Weights of a small self-supervised image encoder.
Training: adamw at rate 0.0014, 23700 steps, batches of 256.
Data: trained on procedural textures in two colours, tilted and lit, 97500 training examples, 62.2 epochs.
Rows from block 2 of a small self-supervised image encoder, named by matrix and row number. Rows with one number belong to one neuron. Each number is 128 + 32 x the weight over its row's rms, rounded and kept within 0 to 255. All counts start at 0.
After each neuron's rows are labels from the 100 images, of 14848, where the neuron reaches its highest value: "strongest on" is what is common among them. Only what is clearly more common there than usual is listed. The data: procedural textures in two colours, tilted and lit.
# fc1: MLP up (model.blocks.2.mlp.fc1.weight, 1024x256), inputs 0-127
# fc2: MLP down (model.blocks.2.mlp.fc2.weight, 256x1024, transposed), outputs 0-127

fc1.148 [117 128 111  61 132 120 137  74 136 120 137 128  86 100 102  47 117  31 127  71 142 164 129 150 108  94  88 115  92 158 114 139 142 110 113 122 153 168 104 131 138 137  90  82 115 138 172 147 136 131 172 151 145 117 120  96 135 122 131 141 135 144 116 149 160 106 134 107 224 144 110 151 158 110 139 104  60 100 100 138 192 130 116 155 170 158 117 114 178 156 203 112 134 180 107 106 135 163 140  94 103 158 130 179 137 104 137 124 102  92  99 142 140 120 172 139 164  80  83 132  80 113 218  51 143 111 147   0]
fc2.148 [151 109 126 167 165 164 116  81 133 175 160  89 103 141 133 135 122 139  97 108 113 125 141 124 119 152 116 128  99 167  62 168 138  22 160 112  94 152 104 145 114 181  83 152 178 129 120 132  34 161  91 127  56  90  98  91 165 146  90 123  96 128 110 155 129 134  86 108 118 124 175 101 117 110 155  65 144 118 147 146 170 139 108  90 104 127 132 151 148 116 104 118 159  68 116 120 103 118 181  94 116 122  88  87 154 167 124 122 154 108 205 127 127 155 149 159 114 139 201 133 150 123 140 127 154  83  95  77]
strongest on: coarse scale; triangles; diamond

fc1.412 [110   8 160  64 162 120  94 135 139 111 180 108 138 168 158  88  95 119 105 103  78 121 147 167  98 161 164 126 172 111 142  65 137 105 114 129 141 119 123 176  87 115 142  67 106 161 114 148 166 159 135 109 148 155  90 133 115 129 139 132 123 148  71 114 179  91 120 109 116 167 148 123 159 106 137 111 118  53 121 138 154 143  90 139 150 155 111 135 117 148  99 138 169 158 118  80 150 153 113  95 136 135 150  95  97 120 107 118  82 114 103 127  92  89 150  32  91 151  89 124 108 165 112 137 100 171 117 137]
fc2.412 [104  94  85 122 159  74 151  72 100 144 134  68 165  87 163 140 135 116 133 119 148 151  96 145 112 119 134 131 149 157 166  86 154 144 141 137  68 129 142 127 133 137 118 132 161  98 130  91 152 123 148  71 123 102 145  83  90  94 107 160 114 134 194 134 125 130 144  71 117 117 173  95 143 116 120  78 108 207  94 201  87  79 188 178 129  94 115 145 118 136 164 121 120 119 100 121 127 106 177 153 147  93 153 158 146 224  79 113 143  53 137 150  99 122 147 148 197 106 231  76 146 168  85 132 131 128 165 135]
strongest on: studded

fc1.93 [128  52 155 101 122 138 110 176  91 123  91 176 153 167 156 130 117 158 123 116  65 171 177 105 148 167 182 123 171 154 171  71 133  94 185  59 187 118 178 152  23 122 179  91  95 147  90 149 198 168 146 153 103 135 118 113 134 142 137 128 131 109 125 130 135  83 118 155 124 137 134 116 111 125 148 126 160  44 148 130 140  90  74 160 135 101 128 122 145 118  74 113 128 113 126 144  79 109 130 102 132 142 141  83 133 124  93 110 165 143 121 129 104  94 167 137 101 121  41 118 166 128  99 129 127 174 153 109]
fc2.93 [126 110 160 122 157 117 220 117 132 157 106 106 109 138 170 103 122 127 144 101 204 167  86 109 127 202 155 138  67  77 146 164 168 161  94 131  93 123 149  92 165  85  97 140  99  94 182  73 174 178 127 100 136 178 109 142 134  77 187 122 105 131 142 104 120  93 133 129 122 145 105 132 171 143 129 122 120 179 125 114 119  65 151 193 144  71 127 161  69 184 217 146 122 111 113 102 142 132 116 116 109 182 125  69  98 173 177 115 134  92 155 130 112 131 142 106 182 133 187 110 104 110 170  73 139  99 163 127]
strongest on: cracked; pattern colour: red

fc1.95 [105 119 156  82 104 129 131  94 148 143 105 140 104 170 128  63  46 116  87  96 176 149 147  95  87 151 142 128 162 181 161 104 155  83 112 110 147 177 175 132  96 136  79 137 166 143  89 188  64 107 139  98  91  96 107 125 120 143 135  47 138 122  97  91 140 159 119 180  93 175 126 150 139 125  54 106  88 161  93 154 148  92 174 114 168 158 124 103 112 142 121 126 154 116 134  35 150 178 144 116 106 179 123  80  81 158 169 110 159 162 158  79 136 150 141  91 145 111  87 180 110 112 115  87  63 131  91  87]
fc2.95 [ 89 163 130 123 139 125 110 185 144 138  95 139 140 148  99 147 139 141 157  97 160 104 108 137 151 106 139 130 116 159 154 100  78 101 142  98  91 159 106 126 157 144 137 142 103 152 157  85 153 147  85 144 178 114 154 167 171 142  64 145 154 153  98 116 156 155 158 139 140 192 124  56 109  80 129 131 154 154  67 129 143 149 133 158 174 129 180 117 141  63 138 146 128 134 127 182  83 185 155 122  70 192 185 107 127 131 163 149 114 199 154 145 115 121 107 123  83 104 101 145  39 101 165  71 149  88 157  51]
strongest on: cracked; veined; ground colour: black

fc1.158 [ 90  83 118  84 127 177 104 145 103  93 116 177 159 130  82 147  44 123 161 125 111 115  27  85  94 116 130 141 139 140 174  65 137 166 185 113 151 131 194  78 119  94 158 105  88 100  98  84 153  72 125 160 140 162  95 139 139 136 113 168 100 141 141 127 117 119 119 118 133 117 148  99 146 125 143 129  94 100 128 158 153 131  89 153 145 162 105 142 136 129  77  94 140 134 155 151 124  91  90 119 118  95 121 167 112 139 135 179  91 111  92  93 145 112 159 128 134  21  96 100 122 171 168 130 177 101 147 155]
fc2.158 [ 90 122 144 119 174 136 207  82 115 107 140 154 102 160 107 102 133 129 132 135 142 143 109  79 169 142 124 118  87  96 117 158 102 118 181 103  97  86 108 133  86 147 132 122 146 137 114  98 138 100 101 128  98 125 166 133 150 155 169 155 124 148 186 133 143 123 114  85 148  96 191  69 146 122  98  87 112 103 109 157 176  90 128 111 167 155 164  71 100 141 183 128 180 112  70 151 122  87 170  77  82 112  80 146 121 111 116 124 134  71 171 176 134 122  86  95 128 144 113 125 107 150 138 120  86 135 181 100]
strongest on: cracked

fc1.502 [179 131 108 101 111 137 127 133 168  57 128  80 112 105  94 169  70 131 141 139 140 111 127 165 101 113 108  94  81 103 128 104 177 122 138 204 143 159 131  84 115 113 102 107 133  83 112  83  96  55 180 113 112 145 129 118 160 131 137 131 106  86 131 121 121 121  92 158  91 132 116 136  74  90 152 131 125 184 143 110  66 120 124  82 150  82 111 104  87 126 148 135 209 165  93 150 182 162 113 144 126 131 189 181 142 189 217 142 114 207 113 128 141 107 135 125 111 115 185  92 181 191 170 124 130  55 158 105]
fc2.502 [ 79  89  73 138  94 112 116  89 118 163 151 100 185 158 132 164  63 170 168 122 146 210 146 121 157 106 174 160 132 133 144 132 142 100 101 144 127 151 126 113 142 127 178 115 129 120 170  89 188 144 115 132 159 118 133 170 179 138 140 118  86  53 116 113 118  64 137 142 195 155  94 102 126  86 121 157 138 180 141 131 104 114 135 117 116 104 126 124  82 132 102 157 132 162 195  86 115 159  80 126 102 150 167 190 169 156 136 102 129  77  69 139  99 112 160 113  91 134 147 127 103 136 162  74  87 116 179  99]
strongest on: studded

fc1.506 [128 161 155 128 125 142 147 127  98  95 165 139  98 106 163 124 129 117 133  29  90 125 144  82 109  89 140  17 120  90 177 118 119 146 115 115 128 116 215  63 141  53  96 114 142   0 108 164 162 145 153 109 130 137 124 142 113 137  66 121 125 127 155  64 155 176 116 168 158  99  88 156 140 121 104  96 154 160 139 128 154 160 182 145 136 128 138 128 129 126  57 203 130 132 109 116  99  81 135 112 125 128 117 156 113 160 155  91  86 137 102 158 149 107 165 145 106 115 166  91  64 132 153 109 124 114 173 112]
fc2.506 [109 170 131 144 120 151 166  75 139 150 133  75 125  96 153 120  94 100 201 106 103 169  96 181 103 160 113 108 125 125 174  85 171 161  99 112  62  98 179 121  98 205  80 134 172 129 151 128 189 163 172  94 108 173 136  75 119 166 130 117 132  88 112 151 152 133 127 135 155 106 112 124 169 141 121 122 110 153  90  86 149 139 173 137 103 128 116 163 157 125 166  70  96 113 128 154 168 132 172 145 205 111 157 152 129 156 112 116 160 102 151 133  94 126  58 130 255 154 149 113 171 156 136 145 129 128 164 104]
strongest on: studded

fc1.766 [127  82 150  99 126 156  99 153  84 116 153 134 180 152 159 133 103 121 105  87  74 120 162 143 158 148  77 152 152 128 150 105  75  93 157 161 158 101 137  80  93  96 120  73 147  30 118 126 119 136 116  58 154 108 111 149  75 141 170 113 145 147 104  90 166 147 125 111 164 112  87 158 187 129 132 155  97 131 120 193 101 129 171 117 153  97 144 102 118 131 105 200 151 142 100  58 184  77  94 130 110 118 130 204 116 213 168 151 122  97 119 131 173  90  99 119 126 123  91  86  96 102  94 113  39 151 101  91]
fc2.766 [141 144 122  94 150 135 126 106 168 157 169  57 187 105 194 107 126 147 144  93 143  92 179 144  99  40 169  17 123 155 156 143 120 153 158 132 106 112 119 120 138  68 123 148 162 140 151 146 159 146 120  88 109 168 148 147 111 129 109  77 122 107 144 100 120 228 150  84  96  83 107 115 146 150 102 108 145 164 131 161 171 138 102 121 139 113 163 127 151 177 122 140  84 188 112 162 209 132 141 154 157 133 169  48 106 157  79 107 159 129 168 180 117 113  73 115  98 116 113  91 191 144 155 104 139  78 146 140]
strongest on: studded

fc1.232 [147 137 167 114 131 128 155 162 140  94 164  95 122 124 125  88 122 136 128 113 113 142  66 141 144 129 123 142 132  33 161 119 164 176 172 114  98 130 137 135 143 133 145  98 149 150 120  83 164 114  99  81 133  49  59 138 154 113  74  60 105 115 130 128 139 129 128  93 181 139 163  91 101 177 142 116 114 135 122  76 109 118 159  85  89 112 243 155 133 166 150 128 170 148 135 123  94 178 123 138 106 144 174 148 180 172 172  75 181 170 145  91 123 131 150 143 157 101 107 108 175 204 155 128  63 145  74 126]
fc2.232 [115  86 163  71 132 124 117 146 169 146  96 146 150 112 131 146 101 168 100 164 132 191 114 188 183 157 142 105 123  58 104 115 105 134 198  80 133  83 147 157 109  91 106 118 126 125 192 117  85 146 113 138 166 132 108 137 139 127 159 109 113  67  54 127 159 126  94  80 133 188 115  61  88 153 163 111  86 134 109 117 115 164 102 155 118 149 158 108 208 156 160 157 120 120  86 157 135 193  80 134 110  72 120 122 154 100 131 134 167 156 151 197 174  96 116 123 125 124  70 145 159 172 160  85  94 171  94 201]
strongest on: cracked

fc1.638 [165 164 166  88 161 143 154 182 156  74 140 105 138 110  81 122  81 125 165 109 127 146 105 100 154 185 106  68 137 149 129 121 175 170 106 147 148 160  97  57 125 141 122  81 181 111 127  95 151  59 170  86 123  41 113 148  78 136 127  71 135 130  99 111 149 136 121 104  96 122 115 160 119 141 103  98  59 150 130 143 102 130 127  65 163  94 113 135  65 136 131 131 189 166 112  68 137 132 110 152 121 162 175 147 155 175 212  91 126 189 119  80 137 145 147 128 102  84 125 144 151 109 104  77 110  56 122 156]
fc2.638 [ 91  84 108 140  83 137 131 128  90  95 128 113 108 156 173 188  68 130 126 144 113 148 134  92 100  99  94 186  85 158 117  96 116 147  94 180  88 122 135 114 121 158  84  67 151 126 113 110 149  98 119 161  90 157 159 125 106 139  78 111 113 102 111 102 118 125 126 124 123 119 103 107 142  72 115 124 124 148 101 152  74 160 115 138  96 100 101 116 133 155 117 125 226 170 118  81 113 156 126 157 153 140 230 164 166 141 137 136 143 111  65 124 128 126  42 146  73 160 212 102 122 130 117  74  56 170 128 104]
strongest on: studded

fc1.270 [136 116 192  93 118 116 115 187 175  80 162 174 195 145  62  84  79 119 106  67  91 151 175 148 123 178  64 152 152 125 118 150  93 178  98 144 109 151 124 105 130  81 127  84 132 145 109  84 142 135 117 134  94 118  88 158  83  79 103  98 118 129 120 122 160 106 163 120  68 171 154 154 137 133  86 146 140 159  80 126  89 120 131 122 108 114 173 153 149  66 160 104 135 117  82 107 117 159 177 135 113 168 139 112 121 134 172 103 158 117 122  93 112 129 171 109 143 152  69  96 203 114 105 157  93 164  76 141]
fc2.270 [131 117 120 119 123 141 135 183 127 130 113 171 133 176 143 102 139 145 167 124 115  86 148 125 101 128 150 100 120 123 145 128  97 155  87 185 100 118 134 125 104 118 128 115 194 155 135 144 142  80  84  88 139 134 144 156 150 189 212 108 133 153  80  96 120 140 142 126 157 104 111 159 143 106 177 108 126 161 149 123  89  99 160 125 130  78 145 141  96 122 103 128  92 140  88  90  71 148  90 108 140 182 187 108  96 113 188 122 153 135 132 145 143 132  73 131  89 112 136  84  57 100 101 118 165  95 142  93]
strongest on: cracked

fc1.691 [151 128  89  99 108 177 177 186 108 119 115 109 108  91 156 170 143 106 185 147  99  92  79 138 124  98 140 130 137 180 115 113 116 102 161 105 198 159 160  96 156 113 115 153 133  98 174  88 130  88 156 123 110 154 128 171 139 144 178 123  55 106 119 142  69  71 124 123 151 114 106 169 135 120 128 122 141 116 127 140 148 112 136 212 197  66 167 124 163 107 143 111 155 141  99 108 146 127  89 145  76 131  50 190 152 140 119 129 195 127  81 106 166 115 146 138 136 127 138 109 100 165 162 215 148  90 151 177]
fc2.691 [133 179 118  90 134 113 165 118 155  94 158 139 113  78 144 129 142  84 126  98 173 123 142  96 112 113 145 191 132 122 127 163 124 131  54 118  99 144 102 118 158  78 112 158 192 130 150 134 120 132  99  55  84 133  82 138 165 153 145 110 138  89 114 154 129 112 114 163 159 103 143  89 140 171 152 102 119 126 132 124 100 175 170 106 160 144 134 172 100 121 183  95 167 140 169 179 138 125  70 157 130 136 117 134 160 150 166 175 163 113 120 136  70 114 145 161 115  74 152 164  79  77 161 106 134 127 112  83]
strongest on: coarse scale; spiral